python train.py --model="masked image model" --horizontal_flip=false --rotation_deg=10 --encoder_activation="swiglu" --encoder_width=160 --encoder_positions="learned" --residual_init="none" --optimizer="adamw" --max_grad_norm=0.5
Rows from block 5 of the encoder of a small masked image model, named by matrix and row number. Rows with one number belong to one neuron. Each number is 500 + 50 x the weight over its row's rms, rounded and kept within 0 to 999. All counts start at 0. Numbers have three digits each.
After each neuron's rows are labels from the 100 images, of 14976, where the neuron reaches its largest size: "strongest on" is what is common among them. Only what is clearly more common there than usual is listed. The data: drawn small creatures on textured ground. In brackets: how many of the 100.
# gate: MLP gate (encoder.blocks.5.mlp.gate.weight, 416x160), inputs 80-159
# fc1: MLP up (encoder.blocks.5.mlp.fc1.weight, 416x160), inputs 80-159
# fc2: MLP down (encoder.blocks.5.mlp.fc2.weight, 160x416, transposed), outputs 80-159

gate.398:493484456538510473531517425470535402422408457465487512550520598543506483509551428587568453500464489557467484489516550535509536504384473502552575432539487536558502538535503469603490482576416492509505420501444477504462494512460538461533415479
fc1.398:515435477446446448492520621450472483469436510567506473447551495485377462553517524463429534563494589521416484539529508517516517519480544480582590515554506401487599551523378612521525570456525506478508571461546501518497545565466475554466437494
fc2.398:537489548442506496474558465488529371418429437452477564500484552447562511532561497488551487517432519515495460461465534522557477617371496512522516477466521560501554559407560447466516583466443481390509526529443712488434542559565512477553468536
strongest on: orange (53); yellow (38); starfish (27)

gate.354:361539529502467488504433426496521497417527533541452486487551519508586458488465478544465516513495368489472598467462445449626513633548506496467550425508473460404467474490565401546500514455549458497444502468455490398497554451516530527434601419
fc1.354:555452533446511480514553563444516530564554521598492512463448470544503523476478490438414511508521637589507450505493510566466461430511539468611451512484536515535505483568557519496435552449411443516519472544461515541495438506520513382596492549
fc2.354:523483472507522534528581516590508461609509451398478529499478515395465532478523511476516421516550557423523551517528535542379509505569518510479552631466444498529466530468426586526471532488406493468487501485492621403536546639503399478541463521
strongest on: orange (68); dragonfly (25)

gate.276:544480557472452499577438453436519444499448490478492510564506413584454534471523494605446530498483527466475437468478567456525455495476503468446459542455542564472494499457559487521514477373599469499477523436505513581526473483402452629538439475
fc1.276:381491516502534460514447517462485502533586589490515535506488449525540391452519514475438435471619452531416584513470506462512486601440447459460497475495586537522430472472651483437456471422520480559577555576518527434559452549496484487436438461
fc2.276:611487541530387487458541375580529473455529464410462459529481599524493535509523452540542689476505532514454541479484546579495516446547522516510484476439437485493447566541490518563499461422465556486415477523471489548557417428499480489545424522
strongest on: orange (34); yellow (34)

gate.237:437526470375496566360430538496512498509458458486481380473448450477455674487446501513609484554417495437475450454537494533427536540514423520486496492471482489511479467497477444538477456572536482537431522583496488528471435418527514578501450568
fc1.237:473474485467558531534359492472508472417450416494435430412530444489522606476437485500558429529417515437498582531464463497536573617543470533423514482540518479425441501455533528487508497549417482476490551606470493483522478530491496540490504507
fc2.237:549572536504427516487468542501420407434519511596512547518490427502523495484477488474560550455474460489534463453507516489523581537446427522513576540521570478484492526497481514544496470487547482476496551454456359514532502571641443486402425482
strongest on: white (89)

gate.332:517546616456427399484569464486525306578471458519511530410545523464498472400497525510547566490511634495460506552498506529527537582533475550503508611505554501478558461493518436544429581444498462525502562579480537526521530555511474461516431497
fc1.332:553474361590622509508497520522583569501484514435449452536509591479460465559451490538394401487532412498503568526497446458461431454575652592452504475474448475538561469480504504489528554535549545473422489492515537443519472426541584473535648504
fc2.332:590483538497425479509526479501533496568526446538528577452590516488454489458517506520471545538463529529468499561520537440419522372580406490490466471518510512563593484558568503535422434534480563536499339558455581516527538487475511537554563468
strongest on: white (49); beetle (26)

gate.21:474456567531440563460454534495495467552474580500452459514544439516527511523437527457578486472461586529596555429490496487560488491327445604478466502503482484462456425463463554509461491506502490487522449464450470549561508546427456439610571552
fc1.21:491528540553440404447451517503490476420504531519468528502474511588467471461447508423493485461504469542588548465515471495526525503440378437463482382550501459481510466593476530529529414475586519590467492504539497543477469471542531527398418449
fc2.21:591435494518511572439482515499510520497475576413454453465588432510519504461502574464477417480520555578601533432629557428533517421460514424475463497584523479585511467496449535543432441511440577406371428514518510518549495560498566456566495516
strongest on: white (30)

gate.366:526496447494580490491501495529466576390564482459483513543575501471410516499537488483397568536633462478572449563516452483468464511578529369493545564447481500518528505433485492481494525462421549403471486427496516478508423449507546529384584546
fc1.366:500433406542473544622497483528476574596394473547539501382500493497505448528500519532486463444459508399486549521477485545438510530559527506542502497540467518442479556479538591496527411644480523591458502578486516425484420531556499470482600545
fc2.366:515414477481502524519525545598475511482441565489504432532510550566434523523584507518515484507497568558582496580574489458490467441535420412457488489482479518544502549463547565559420452552494573419503421463505611503521464518553428546435564454
strongest on: crab (56)

gate.121:458541463416451481551558498506453453507519478586584545522536483542565485574452470527555449563500438534506472535491464532526564514486477507524526427508443553534505463500514491471508518464512436530491502551603596485458438497497540450547475471
fc1.121:404425481415512473491581475556521447569466483560507465589425613491594422476566517584579564584471520591546495486469525507488494537438539464500506524485545543564514531493614408451549487429547446470463559561518496443483529530593472397596426495
fc2.121:493579498515577561513458520437563505422503574456522422522589434501464528527458516452457476480492477480394526472498514406462478534509487583474556430541498416477468489520411490487501505492527509494537507477455485533475511489581503489384478471
strongest on: blue (37); snake (28)

gate.246:473494466423592608497522455589472460527592513416545480546532512421522609494542514497429450469536574493499487446540516510498497504483493620430503580474495568501444594461528326483501499481546520389525454530534521478522558536439494548525486487
fc1.246:453515487485579528493631535555423544506560533413552465572507467497493600477464583488586483526460520491510565436485515504521582503455468590474483636554543434509446497532603481379492478571374498456534469532555464549447644492500560472501549536
fc2.246:542438559523506643545563582534497503538443450528506588471467504458575415402564568505610514492514412550496444525475557598448548497508488446493496426465537542524583575470536474404546487478606532386519449575492439488538447532516510511540510546
strongest on: white (38); crab (31)

gate.243:462459494519532447535402412395486534504562430532478516559461567425385451513519493572447562433496575436500549585481442440458467511579542525414547495542450508541515511440541579445566483552455496501535464491506526524564505548348486542548588491
fc1.243:480470540385470457530456463412410557556501536594500489580460606461456492513455490574477462489536683470412495555478456473549506473527565494462454534541503458572467513451584558472503444537450513631502515470551516530473502409500476497458535511
fc2.243:541552567441397446580562519543495430521478511516458472512534548434447474512498436520641553556596535425534455482507436507412469435610492502552565535541501557557522559495503504500493486504516566555417488557481365472554392574517428512480436470
strongest on: crab (64); butterfly (26); colour: black (25)